A small audio embedding model, trained from scratch: activation gelu, layers 8.
Rows from block 3 of a small audio embedding model, named by matrix and row number. Rows with one number within an expert belong to one neuron, the router's apart. Each number is 128 + 32 x the weight over its row's rms, rounded and kept within 0 to 255. All counts start at 0. After the name is the row's rms in percent of the matrix's.
After each expert's rows are labels from the 100 clips, of 14848, where the router gives the expert most weight on average: "strongest on" is what is common among them. Only what is clearly more common there than usual is listed. The data: single English command words and digits, spoken by a formant synthesiser in many voices.
# router: router (model.blocks.3.mlp.router.weight, 16x160, trained with AdamW), inputs 0-159
# up: expert up (model.blocks.3.mlp.up, 16x80x160), inputs 0-159
# down: expert down (model.blocks.3.mlp.down, 16x160x80, transposed), outputs 0-159

# expert 9
router.9 108 [152 144 140 116 157 100 189 110 124  78 210  88 156 152 138 128 184 182 154 154 115 114 116 185 134 152 162 110 127 136 128 156  98 106  87 166 124  51  97 160 139 100 139 111 124 132  97 164 107 149 124 163 167 156 125 122 162 169  98  83 136  86 177 165 118 133 140 126 101  96 148 109 148 194 128 184 132  86 109  91  94 143 109  99 175 138 114  93 175 125  86 104 181 142 167 167 123  79  59 124 139  99 136 150 122 152  94 153 149 171 109 127 140 151 100 125  82 125 144 148  83 176 115 149 100  87 164 130 100 155 183  68 165  62 111 140  85 141  96 126 102 118  77 153  87 135  99 151 183 105 102  69 126  91 128 127 169  78  71 118]
up.0 100 [ 90 145 166 134 181 125 128  95 134 131  97 114 152 165 184 152 176 142 189 131 121 130  75 139 102  97  93 191 100 141 115 180 110 172 117 129 118 152 143 145 116 140 138 120 136  83 169 151 181 140 116 147 145 130 117 145  76 123  78 170 144 153 209 130 165 116 171  97  90 103 118 111 132  60 136  76 131 100 127  56 104 126 175  78 128 171  88 181 160 125 164 145  89 119  57  89 158 160  76  94 168 134 145 124 140 154 169 135 115  99 112  97 116 134 102  87 124 106 117 101  92  95 122 147 139 115 130 165  80 156  45 154 114 166 110  97 136 155 113 200 105 116 107 154 114 155 106 184 127 171 129  69 130  98  95 156 141 106 187  99]
down.0 089 [130  81 143 128  94 125 158 133 118 117 157 121 136 103 124  70 107 149 122 115 123 164 146 150 140  93  92 102 143 136 121  76 130  76 162 137 135 118 106 115  50 117 171 108 187 111  88  89 139 143 123 143 209 107 148 156 148 194 105 115  70 117  90 138 152 103 116 166 134 124 107 107 114  95 136  97 131 115 112 148 121 199 133 191 171 102 123 148 133 159 107 113 199  97 123 173 116 114 185  97 102 111 119 166  79 143  67 171  86  82 192 175 148  97 185 167 102  78  94 185 147 100 158  96  82 126 150 130 174 107 109 144 178 106 142 142 138 147 130 151 148  83 160  83 185  94 145 121 113 119 123 185  92 183 130 128  69 148  86 149]
up.1 117 [148  85  86 126 126 127 144 137 167 133 102 102 167 201 140 104 118  92 128 177 123 166  90  85 132 123 130 103  95 160 137 130 137 161  55 122 143 133 127  84 147 129 178  75 120 130  65  94 145 121 142 158 162 136 131  85  63 141 134 138  94  69 171 134 120 151  97  78 141 153  94 137 118 123 193 129 140 124 120 158 142 129 144 120  75 125 137  99 174 103 175 143 139  40 127 155  98  92  71  85 128 171 162  92  97 113 208  80 117 154 173 109 163 146 141 126 133 105 158 154 127 144 120 141 138 112 116 175 129 136 148  96  52 217 179 128  95 143 128 123 137 172 124 129 141 114  63  82 129 126 215 120 118 167 107 141  82 137 119 103]
down.1 106 [108 162 115 146 132  67 152 139 187 157  93 127  95  80 104  91  95 129 102  82 110 166  99 209 200  90 106 125 102  79 133  99 153 143 125 186 162 132 121 147 114 134 159 138 119 120 106 135 124 152 121  87 183 101 141 105 152 158 140 132 149 140 153 149  90 166 112 145 208 136  95 117 189 174 141 151 163 140  51 141  88 157 159 110 123 127 120 142 101 140 179 157 160 124 111 163 123 144 181 106 117  96 122 115 134 151 140 135 120 139  78  87  38 123 100 103 103 102 101 138  95 155  73 148  11 139 155 134 111 104 101 177  71 160 101 124 127 141 125 170 135 144  79 122 151  97 150 104 112 147  69 138 131 142 177 165 171 133 144 134]
strongest on: voice: deep voice; /m/; /j/; /u/

# expert 12
router.12 114 [130 156 101 129  97 128 108 162  81 111  85 156 185 147 112 119  70 169  87  88 127 191  93 103 136 145 155 133  98  24 151 145 128 110 188 124 127 132 104  90 111 159 129 149 101 179 169 162 102 136 177 105 134 160 163 196 117 131 118 127 125 180 185 103 163 102 141  82 148 142 100 193 126  98 128  74  93 114 133  66 166  97 159 143 196 136 128  93 113 158 138 136  99 156 146 151 121 142 134 150 118 131 138 158 160 111 112 105  94  69 147  60 156 125 176  77  84 100 139 143 121 150 195 114 102 114 112  94 155 124 103 148 138 111  98 109  91 132 174 121 144 116 111 123  95  45 164 151 140 102 159 123 165 158 151  89  81 134 164 175]
up.0 085 [171 114  89 119 117 135  90 150 143 132 159  79 134  66 198  60 199  94 122 148 132 141 117 155 115 133 125 156 147 182 106 182 124 102 156  84  99 111  93 143 166 117 108 170 106 119 103 132 165 163  98 145 116 121  94 178 126 149 137 121 131 109  90  80 105 118  57 114 133 128 149 148  94 179  50 149 108 141 169 167 145  85 135 119 146 226 105 128 102 158 156 156 197 103  93 154 171 217 166 109  95 120 110 120 142 121  91 119  90 186 123  97 107 145  89 108 134 181 157 150  92 141 121 167 117 119 124  74 125 163 147  88 118 100  62 124 125 131 161 131 109 139  92 168 175 175 114 149  91 129 153 154 105 104 133  89  92 108 120 125]
down.0 089 [162  92 105 165  83 108  98 108 123 170 216 192 131 179  98 145 116 202 123 123 155 110 130  96  58 151 108 154 232 152 129 105 139 143 108 151 156  78 163 109 151  82  76  84 114 124 103 162 163  69 100 117 176 123  94  94  84  86 139 118 161 138  63 114  98 146  97 147  92 151 152 114  93 166 138 118 117 123 169 127 123 133 116 117  63  86 115 144 128 132 119 145 132 123  91 101 109 113 110 108 138 129  95 150 122 120 159 161 122 184 153 137 197 128 155 144 138 121 128  93 130 103 171 116 162 134  47 120 125 124  81 188 102 157 127 170 172 108 169 140 132 180 134 177 123 136 123 192  80 105 140 162  93 160 111 100 147 111 112 122]
up.1 099 [125 157  61 102 153 127 166 142 127 184 152  85  67  65 109 112  85 118 157 117 101  97 168 107 127 118 105  85 161 160 128 126 116 132 127 152  79  96 113 143 142 125 147 136 129 144 138 127 125 121  59 112 174  95 156 137 141 151 123 155 134  99  95  99  79 121 185  44  63 164 169 143  79 127 117 158  75 168 180  75 128  92 170 135 119  29  96 128 124 136 165 182 138 109 138 162 133  89 116  94 158 162 156 127 115 130 117 151 115 150 149 118 112 172  92 107 100 121 175 119 128 140 177 177 107 133 150 115  91 117 125 139 113 138 110 180 129 129 164 147 162 114 192 189 148 187 188 177 120 109  62 162 108 103 140  84 115 114  87 143]
down.1 102 [118 127 143 118  95 132 145 127  80 138 133  66 109 143 121 150 154 138 109 131 176  82  96 131 146 143 160  93 187 129 145  57 125 137 128 141 123 186 119 153  66 150 137 106 105 130 103 115 143 117 110 113  85  70 106 117 163 144 150 202 142 140 104 195 147 113 135 178 141 109 130 148 100  82 155  56 115 120 113 105 163 158 142  57 145 133 131 109 194 115  79 111 190 152 174 159  90 135 186  79  91 106  89 164  91 164 131 159 132 124  94 113 116 142 115 132 155 150 122 147 114 109 151 104 129 185 156 167 113 143 149  87 144 153  75 120 115 111  96 152 116 122 102 164 225 137 152  86  93 154  75 121  86  85 153  88 213 114 180 111]
strongest on: voice: low voice; /m/; /j/; /u/

# expert 4
router.4 079 [ 89  96 133 110 171 122 154 122  84 161 129 117 190  87 130 154  97 121 157  63 188  73 157 118 105 193 139 167 128 133 154 118  70 124 107 129  51  93 128 112  91 104 155 101 123 185 110 107 164 118  89  87 118 105 155 181 191 120 108 108 121  92  97 133 127 142  79  66 192 111 113 113 107  89 161 123  94  61 145 101  58 133 174 143 130 135 150 155 200 108 115  93 148 170 160 114 163 119 154 128 150  94 125 123 147 180 113 137  94  94 137 132 108 181 123 135 116 137 104 123 141 110 134  85  79 178 181 125 165 108 110 203 149 143 124  94 138  98 115 175 102 136 142 123 148 135 137 141 125 116 101 152  73 103  70  94 111 188  91 109]
up.10 086 [117 127 120  92 123 168  88  38 158 148 105  91 159 188 159 167 221 131 112 118  98 169  60 152 101 130 117 145 115 123 106 146 102 146 187  96 137 127 149 173 146  92 172 141 124 145  99 120 103 200 163 142 171 101 132 160 127 164  99 104 108 138 132 160  96 160 124 130  95 129 113  98 105 124 183 185 111  92 115 152 111 105 150 116 140 159 116 106  89 108 107 124  39 114 146 177 144 125 124  37 138 124 117  99 126 126  68 153 139 116 152  90 122 129 147  78  82 158 116 140 213  90 132 135 154 128 132  98 149 101 165 162 132 106 129 119 102 165 154 188 136 120 125  82 131  74 159  86 105 141 128 214 137 113 159 122 161 115  92 101]
down.10 091 [ 90 131 152 132  81  43 158 171 124 150 131 131 185 106  86  99  52 130 139 104 198  99 146  89 139 145 125 147 158 118 120 149 191  95  53 128 110  98  88 130  91 109 180 129 182 123 147 126 133 178 118 128 153  89 140  75 174 149 106  98 125 109 139  70  93 106 115  51 111 112 136 160 123 141  95 124 127 120 212 131 124 127 135 126 104 155  94 123 146 149 160 176 121 106 154 127 101 209 168  91  93 101 172 165 155 117 156 114  93 106 156 155 107 138 132 140 109 137 191  89 151 156 136  75  57  85  64 137  96 156 139 140 162 132 129 162 121 167 115 132  75  99 171 157 148 141 151 144 168 113 134 153 141 159 114 106 100 117  79 153]
up.11 119 [ 73 103 119 104 175 160 102 175 196 227  95 132 122 115 148 167 120 133 146 111 102 103 151 114  98 132 143 107  71 132 177 115 116 112  80 163 154 137 117 195 141 132  82 106 153 139  99 103 167  99 104 142  76 123 118 106 125 170 114 126 150  90 109 102 133 143 117 153 139 184 151  96 118 124 141 140 127 155  92 125 114 153  98 119 127 133 192 182  99  92 129 170 144 108 177 165  63 132 194 116 154  99 138  77 156 115 109 151  89 127 133 151 149 112 116 177 187  86 158  59 125 163  40 125 193 120 137  99 110 136 101  76 119 186  86 108 155  86 136 131  91 117 129 127  75 149 131 141 117 135 124 128 107 139 229 134 141 129 101 102]
down.11 108 [191 129  92 157 141 107 136 129 119  83  88 124 180 114 133 128 120  93 136 172  97 147 186 121 132 127  99 109 104  94 106 103 103 189 177 106 167  72 145  85 134 153 118  92 184  59 145 113 135 108 142  52 144 120 145 197 121 183 127 128 194 132 113 111 135 162 107 128 140  72 153 111 135 176 127  78 210 115  83 143 132 149 148 130  62 107 128 141 145 140 121 101  72  99 159 133 119 109  52  65 100 117 139 119 100  94 102  82 154 122 155 123 165 133 126 131 107 126 164 143 134 121 162 155 136  58 114 130 205 104 183 147 136 106 165 115 121 156 118 118 181 148 158 103 119 173 126 163 174 124 101  99 101 104 131 166 170 162 185 110]
strongest on: voice: low voice; intonation: flat; /ɑ/

# expert 1
router.1 079 [120 129 183 124 128 145 138 145 112 151 157  98  99 157  92 149 129 142 129 109 140 109 184  72 102 146 137 207 198  72 150  93 106 151 142 107 139  65 112  97 124 124 144 126 153 142 103 112 188 166 140 123 168  98 186 166 128  81  77 144 105 165 138 126 136 166 143  79 136 100 127 142 109 167 146 179 144 151  99 134  73 131 162 130 158 136 201 146 144  83  62 166 150  78  50 158 133 107 161 145 190 110  98 119 163 152 155 112  77  63 184 117  93 150  99 120 115 120 100 125 107  85 117 105 106 130 121 139  96 125  83 143 132 112 126 127 142 155 120  80 169 156 116 116 160  68  86 125 174 215 164 136 140 103  81  84  94 132 118 126]
up.0 095 [187 160  70 181 118 112 119 113 165  91 157 204 139 106 133  97  73 151  97 112 114  97 181 146  82 141  62 146 146 126 112 182  85 181 127 157 179  98 169 124  75 144  74 113 152 140 145  99 129 135 139 161 149  96 116 118 155 100 148  55 112 105 184 143 118 140 162 122 101 120 103  80 109 151 145  92 189 112 120 177 105 120  89  79 184 140 130 194 185  89 153 104 171 155 129 152  82 115 118  85 136 139 115 113 146 123 139 139 142 150  63 134 107 113  90 135 127 140 117  69  95 158 143 185 122 178 146 129 127  96 131 136 146  86 138 141 123 131  39 129  96 114  73 134 160 141 135 155 152 181  82 103  85 179 134 118 131 157 138 131]
down.0 100 [142 171 109 110 115  87 135 145 142  82 136  77  54  63 113 128 105 119 110 160 255  83 116 179 124 127  98 138 110 144 168 115 140 156 140 103 129 124 127  30 131  64 103 170 115 117 108 145 163 105 125 121 116 148 159 128 132  92 147 123 119 153 156 175 137  93 138 117 100 107 132 153 160 167 126 117 142 159 174 101  98 160  81 142  92  47 131 139 131 112 173  73 113 151 185 129 122 147 109 173 121 164 115 156 159 116 151 167 169 146 168 138 180  85 169 115 125 126 109  80 130 111 123 149 105 119 133 145  54 124 111 158 167 130 151 138 149  59 141 138 105 145 156 106  66 122 173 116  50 111 117 136 187 122 105 155 143  89 132 121]
up.1 100 [115 207 136 105 104 131 170 155 166 117 174 117  89 116 136 108 135  36 140 119 178 150 120 107 115 137 154 181 111 170  79  46 178 114 151 107 117  70 134 135 163 124  87 135 119 127 106 140 156 202 179 117 129 100 155  60  56 144  97 126 108 102 156 165  97 136 139 131 132 151 123 128 196 108 216 129 139 116 131 102 106  70 158 136 149 118 184 142 135 122 102 184 144 103 103 168 138 123  74 149 170  85 135 111 161  87 126 109  53  92  94 155 147 148 110 107 144 105 119 112 154 116  62 134  88 125 133 120 134 158 181 208 124  94 139 118 147 129 140 145 183 117 118 177 113 121  98 113 147 154 127 129 135  97 162 104  88 132 124 113]
down.1 099 [174 121 117  90 108 112 126 159  90 136 110  91 120 191 121 184 118 154 133 162 106 139 134 127 149  50 155 110 136 112 162 195  96 184 115 186 148 150 103 123  51 126  97 132 112 163 131 111 193 108 149 121 162 134 135 178 124 149  85  66 167 131 124 119 201 145 101 125 147 157 115 187 124  88  67 152 135 173 111 116 157 134 147 121 161 105 158 118 113 157 185 171 159 110 105 117 131 165 121 140 148 120  84  69 131 123 118 140  87 113 117  48  74 119  92 108 128 142 216 159  68 106 118 134 131  82 144 145 168 158  79 158 116 142 135 119 106 129 144  69  91 159 191 104  95 125 107 101 139 119  98 138  47 126 153 134 117 137 144 106]
strongest on: /s/

# expert 6
router.6 078 [ 85 128  94 166 134 173  65 125 130 174 107 100 153 147 115 170  97 138 116  89 166 153 172 109 110 127 126 181 158  95 150  96  92 143 102  91 182  20  77  82 139 116 102 126 100 171 139 121 121 178 128 176 173  81 140 170 146 155  80  97 104 114 152 112 182 141 111  71 193 124 118 152  97 185 137 115 172 165 101  91 100 172 101 142 178  90 175 166 144 114 109 146 114 103  99 133 132 146 145 139 206 159 110 112 131 148 141 143 136  71 158 125  76 191 126 142  92  92 154  86 131 113 167  76 116 125 111 122 110  97  83 139 119 116 159 117  98 163  85 133 148 108 116 140 127 143 129 135 158 178 135 188 153  88 123 104 123 188 140 135]
up.4 092 [170 174  76 130 125 103 188 157 130 128 126  85  80  90 102 146 147  95  89 140 121 100 135  72 154 101 118 221 113 108 153 143 113 232 153 162 142 120 156 128 120 120 108 155  88 149  86 100 114 133 153 106 144 183  87  92 122  63 102 171 139 158 146 187 161  87  87 154 117 134 103 120 145 147 104 103 207 152 172 131 154  64 114 153  74 150  87 125 101 157 153  99 139  71 109 130 136 130 172 165 118  81 110 131 155 155 153 114  94  82 105 116 133 146 151 157 111 143 164 155 162 117  92  95 101 160  88  95  95 142 162  68 114 172 157 130 163 157 130 132  81 102 125 138 132 134 188 109 103 137 127 183 118 159 123 150  67 140 167 142]
down.4 096 [ 88  89  82  72 144  72 119 124  87 139 116 131 117 143 213 149 158  75 142 103 137 164 117  97 137  96 143 136 115 151 108 185 178 103 108 123 150 149 147 155  99 192 113 116 162 149  85 198 145 106 114 106 196  63 143 170  85 112  99 103 141 153 115 136  95 101 130 136 149 116 136 153 106 154 105 160 122 114 104  88 172 103 133  78 181 113 151 134 118 155 151 163 121 134  74 172 112  83  65  96 107 129 112 185 146 151 146 176 141 180 180  86 143 132 174 205 130 106 106 117  16  94 144 118 162  99 114 137 129 150 144  85 135 128 142 146 160 144  94 142 134 134 126 176 143 127  95  66 101 137 139 154 123 114  78 127 100 134  86 146]
up.5 102 [130 204 154 139  71 127 183 181 102 108 109 136 188 110 145 174 154 145 174 127 163 154  89 142 123 126 157 124 118 126 129 137  71  77  58  79 124  60 189 118 107  95 124 142  76 143 116  69 136 129 153 143 142 106 135 122 210 129  69 100 107 139 180 101 103 168 104 161 106 138  81 162 144 200  87  84 119 122 128 113 140 140  77 120 122  92 133 113 114 182 110 112 168 194 168 129  93 144 106 135 140 143  95 106 146 131 118 159 139 160 128 108 134 222 159 120 111  95 169 115 119 109 126 141 135 144 138 121 161 122 122 135 194  67 143 173 126 100 138  90 160  63 119 123 134 143 115 205 124  96 107 116  79 113 112 131  99 137 108 146]
down.5 104 [155 150 119 100 110 132 161 154 135 176  97 104 169 103 152 135 157 120 100  76 103  96 137 137  85 143 109  65 157  93 140  69 130 111 101 118 155  47 100  94  92 161 168 177  85  96  77 157 142  90 126 144  76 165 192 140 179 148 122  82  96 116 140 143 165 152 148 106 181 180 128  85 102  74 204  84 143  85 118 169 143 149 146  65 131 109 127 125 109  94 153 128 105 114 153 111 156  75 204 163 140 148 135  93 119 124 164 134 125 133  96 120 180  88 136 161  79  76 117 178 129 106 164 138 102 107  96 112 204 109 136 129 141 113 154  91 134  79 128 170  98 157  80 182 175 109 125 163 124 116 151 140 133 123 133 163 158 150 125 154]
strongest on: /s/; voice: low voice

# expert 5
router.5 148 [151 161  87 119 124 108  67 124  92 127 109 145 105  73  81 136 153 121 149 105 106  87  79 137 156 133 131 118  99 164 130 153 159 106 123 149 164 166  78 151 122 122 126 173 102 101 154  92 135 116  99 157  72 180  88  58  55  91 122  67 115 111  54 136  92 114  74 173 137 113 158  96 162 118 168 184 110 128 106 180 140 122 104  97 128  93  69 119 127 143 139 132  87 157 118  95 117 171 180 155 109 162 146 121  90  74 128  96 137 141 100 141 148 101 136 160 150 160 133 121 139 162  97 102 138 144 133 129 177 142 140 126 126 147 174 177 140 129 174 163 120 144 167 198 127 177 145  86  88 152  63 151 163 187 110 181 203  97  90 140]
up.0 096 [102  68 152 103 124 183 127  96 149 141 124 202 169 106  99 166 109 157 105 143 182  60  75 144 106 103  90 131 146 160 139  80 111 162  92 128 148 123 109  72  76 155 136 112 174 104 105 191 116 194 115 132  93  96 120 102 179 125 107  86 103 168 155 108 142 113 160 124 121 149 127  67 141 137  99 153 143  89 156 108 106 127 133 164 110 176 106 103 119 166 101 142 180 105 131 157  91 149 163 115 104 117 108 155 147 146 139 159 140 170 156  97 166 136 108 141  99 127  99 121 132 123 144 163  91 126  96  99  63 151 162  31 176 147  57 172  80 134 145 134 136 208 168 154  78 102 161 139 175 134 191 138 111 121 111 134 152 130 117  88]
down.0 107 [103 118 154 178 140 117 144 125 153 159 162 118 124 177 130  23  89  77 142  99 112 150 136  95 113 109 130 159  93 109 213 103 145  59 127 100 113 127 143 155 137 141  80  81 114  74 127 102 139 122  80 133 116  99 160 153  79 118 165 172 177 104 113 131 162 179 139  77 180 144 185 114 142 118 136 227 137 117 114 127 142 141  90  75 109 117  58 143 133 133 162 107 113  90 136 109 144 147  62 123 155 143 131 138 176 146 217 112 128 126 112 160  83 136 140  55 180 131 120 130 164 143 146 166 131 138 120 111 124 122 117 115 117 156  99 120 193  90 136 129 140 110 173  91 102 172  89 128 117 172  92 145 100 109 122 153 147 135  86 174]
up.1 121 [150  98 151 136 163 119  82 165 114 142 123  86 118 124 213 113 158 174 118 123  84 171  51  75  80  98 109 154 111  92  94 140 132 126 255 138 152 152 178  65 165  94 149 123 186 144 193 140 121 113 149  95 107 129 133 163 107 136 115 139 117 120  83 129 135 103 133 119 150 198 126 153 177  67 165  84 147  97  95 110 123 166 129 121 110  55 136 120 126 137 116 125  72 154  83 125 104 165 123 108 188 178 146 162 134 120 111 147 186 155 119 154 105 106 165 111 129  90 137 118  84 139 132 118 142 172 104 109 156 146  60 104 122  79 134 131 155 175 127 108 110  85 106  85 107 117 102 169 120 167 151 122 146  89 133 112 126 148 139 103]
down.1 089 [103 137 174 155 127 108 143 135 128  83 167 179  95 181 168 130 138  75 186 110 117 117 153 116 143 108 136 173 135 131  76  86 153  91 108 101  92 126 119 179 143 128  77  74 145  91 136 154 147 164 125 146 117 114 106 140 133 143 159 111  45 122 114  78 151 145 138  93 130 154 118  39 185 120 107 134  92 110  67 122  86  77  99 157 139 183 134 107 110 135 123 183  84 168 136  98 131 166 148 107 148 163  63 151  54 116 184 140 144 133  98 151 136  95 200 141 123 137 177 146  58  76 150 137 155 114  99 110 162 123 168 115 108 173 140 103 145  77  76 177 196 121 176 143 142 110 111 113 157 142 148 133 135 136  98 132 146 144 162 106]
strongest on: voice: deep voice; whispered

# expert 13
router.13 080 [158 172 128 150 135  82 172 173 103 159 131  89 123 140 118 152  46  88  89 107 177 146 195 143 103 101 136 141 143 113 115 104 132 108 141 164 114  57  66 127 127 107 133 105 132 140 138 168 149 117 144 127 157 150 171 115 160 159 141 151 108 113 181 127 143 185 110  82 186  72 152 118 116 105 136 124 141  93 109 113  58 114 118  94 172 176 178 196 157  29 150 129 163 102 105 154 144 100 172 116 160  84 112  95 140 106 129 152  53  99 127 105 157 178  95 147 129 130 145 115  81  92 137 129 135  80 173 200 155 109  92 185 136 133 114 107 133 100 143  95 114 136 128 145 179 152  92 146 129 136  95  78 132  99  89  73 113 145 127 158]
up.0 086 [ 71 166 177 134 113 117 123 143 107 151 180  84 100  81 140 126 152 154 115 133 104 106 109 181 139 132 177 172 155 154 135  82 204 114  94 147 147 156 150 171 119 144 165 159 141 144  65 145 154 147  69 191 127 171 112 136  99 168 138 115 119 143  92  84 116 125 117  50  95 115 132 138  70  58 129 110 169 162 138 134 117 180 132 178 112 149 143 152 124  94 129 155  88 132 128 154 174  63 116 103 124 158  83 157 152 126 127 185 123  92 133 107 144 144 112 104  75  93 129  51 131 100 152 119 178  75 154 146 156 112  91  99 125 177 121  81 112 152  97 127  97  92 146  96 117 171 177  76 118  73 148 151  91 148 120 159 199 116 139 132]
down.0 092 [121 111 139 117 134 169 148 102 133 108 170 119 150 169 107  84 129  84 141 175 137 151 140 133 190  98  63 113  90 171 189 147  95 131 148 155 151  71 123 142 138  91 132 130 116 167 177  76 167 185  60  82 181 129  87 125 175  94 102  66 127 108 105 139 118 119 106 109 132 170 145 109 140 184  64 175 153 141 105 142  99 134 130 116 196 124 143 108 182 129 133  93  94 132 136 190 195 168 113 125  76  98 109 155  77 172 117  99 131 109 142 135 136 129  74  87 141  76 132  62 136 128  85  84 153 119 112 167 175 111 117 169  92 112 131 157 112 138 116  69 109 130 124 137 171 149 102 143 162  79 137 125 152  94 191 126 159 110 173 125]
up.1 085 [170 136  77 161 181 157 151 160 114 138 182 119 145  50 112 101 132 161  81  80  51 143 118  89 144 132  79 140 123 133 144 152  82 100 130 114  94 163 131 120  62 128 132 162 155 125 168 153 100 146 135 167 135  95 145 188 109 141 138  87 166 140 135 113 142 116 138 141 138 195  97 137  94 124 138 127  73  89 142 106 124 177 209 137 160 155 177 122 135 144 137 153 106 163 122  62  99 145  88 112 120 116 103 132 155  62 103  60  84 169 142 146 175 123 123  98 147  98 116 124  73 126  92  82 121 163  98 144  89 185 117  99 138 157  90 121 175 130 138 111  98 175  68 129 129 159 189 171 140 141 102 120 146 169  66 171 108 107 134 155]
down.1 091 [170 131 154 143  96 157 160 146 141 153 125 107  59 137  93 138  73 137 104  77 242 107 166 104 120 149 140  64 171 107  89 121 173 163  92 112 154  67  85 112  79 159 119  81 134 170 122 137  98 114 139  75  21 111 123 131 144 159 125 116 113  92  91 115 142 152  87 157 145 137 116 126 151 145 179 100 121 164 138 146 136 129 156 125 112 107  83 145 146 137 116 124 138 151  87 146 136 132 143  87 181 159 125 136 105 122 130 145 102  76 106 135 151 155 150 156 116 111  88 174 189 156 206 166  78 152 139 101 167 104 142 108 150 172 177  80 127  95 121 129 162 169  78 100 177 140 135 143 110 104 140 154 141 108 162 100 179  98 101  82]
strongest on: voice: low voice; intonation: flat

# expert 3
router.3 103 [ 99 151 168  98 185 142  99 135 180 140  83  81  81 136 135 140 112 133 101 109  90 141 116 102 133 137 145 133 149  95  80  82 172 101 147 104 108  88 124 155 109  79 100 169 113 122 100 109 187 199 142 137 140 145 172  97 127 105 132 150 122 112 173 137 154 159 124  95 102 173 140 173 119 148  88 136  94 109  99 108 129 125 105 139 146  99 120  86  91 163  92 185 151  96 106 176 139 130 160 173 182 141 147 112 114 146 187 228 148 170 165 140 107 133  71 111 106 124 154 103 130  81 130 141 155  87 157 195 124  98 111 194 118  80  85 132 151 139 112  82 205  96 101  90 101 154 102 182 138 118  81 110  61 169 126 125 134 165 163 162]
up.14 110 [127 164 103 123 126  75 105 123 110  91 150 133  89 143 102  78 174 152 123 145 146 150 149 133  83 145 159 153 134 118 155 150 124 132 119 153 119 102 196  86 129 170 123 116 121  90 130 175 144 124 203 141 106 198 133 133 173  96 129 119 106  74 173 123 163 124 137 141  54 151 135 210  65 106 105 124  72 127 132 187 140 139 145  93 136 121 110 126  90 150 135 164 175 129 123  81  93 129 176 118 158 105 141 186  66 164 104 122 127 120  62  86 149 121 177 117 141 135 169 137 118  72 172 104  60 139 154 113  98 156 154  90 174  54 104 152  98 132 134  86 125 157 134  72  70 137 128 192 131 137 134 122 170  81 173  84 102 139 135 139]
down.14 106 [130 147 186 150 130 159 112 155 158 138 129 161 109 105 142 147  65 115 150 112 125 131 113 148 128 145 110 155 200 102 118 131 119 134 171 171 139  79 155 150 137  88 143 147 136 147 113  58 156 123 105 122 171 166 124 107  95 141 126 122  94 128 111 163  63 129  88  99 117  63 192 114 159 142 157 151 122  85 168 116 122 128 131 110  94 176 126 102 142  80  93 140  71 152  97 158 136 116 115 141 117 100 128 129 181 114  86 127 128 130 169 131 124 146  91  42  83 113 121 137 155 105 103  86 187  68 150 101 213 110  80 160 121 202 174 131 131 136 152 108  95 131 162 181 218 103  93  68 115 116 124  81 153 134 146 165 156 101 114  56]
up.15 103 [145  75  82 129 118 133 146 113 135 113 121 108 104 157 151  89 126 102 124 131 166 132 107 131  62 159 124 116 147 120 176  96 152  97 111 104 148 138 186 147 115 131 169 126 133 121 100 110 138  73 109 197 119 179 117 120  79 158 159 128 130 130 156 133  97 122 114 116 155 105  87 113  73 127  59  92 164 149 130 111  97 128  75 137 135  80 204 187  97 123 124 171  98 142 134 177 163 126 191  89 100 112  69 107 102 158 137  95 148 150  95 125 142 105  65 180 121 203 130  74 121 175  84 111 172 162 185  96 158 172 173 116 126  65  80 114 160 129 139 154  99 158 118 125  97 225 142 149 138 123 154 125 136 119 154 126 114 148 171  67]
down.15 096 [119 113 163 100 156 146 151 137 148 132 146 140 118 124  90 110 145  85 156 133 103 154 203 177  96  51  55 119  99 137 121 110 116 169 199 106 132  72 123  71 168 145 189  79 119  62 106 138 137 144 137 109  96 120 172 167 113 135 112 179 200 144 142 139  47 144 123  75 115 140 123  64 107 155 151 152 146 191 156 151  93 170 116 158 127 129 130 115 150 127 117 102  63 109 108 117 133 150  62 125 102 109 160 139  70 137 143 117 117  81 122 141 110 125 115 186  94 141 125 137 151 115 162 182 107  61  97 100 132 131 127 174 168 150 119 167 157 120 129  54 139 134  50 165 156 123 161 115 111 152 113 162 122 146 113 174 116 116 131 145]
strongest on: voice: deep voice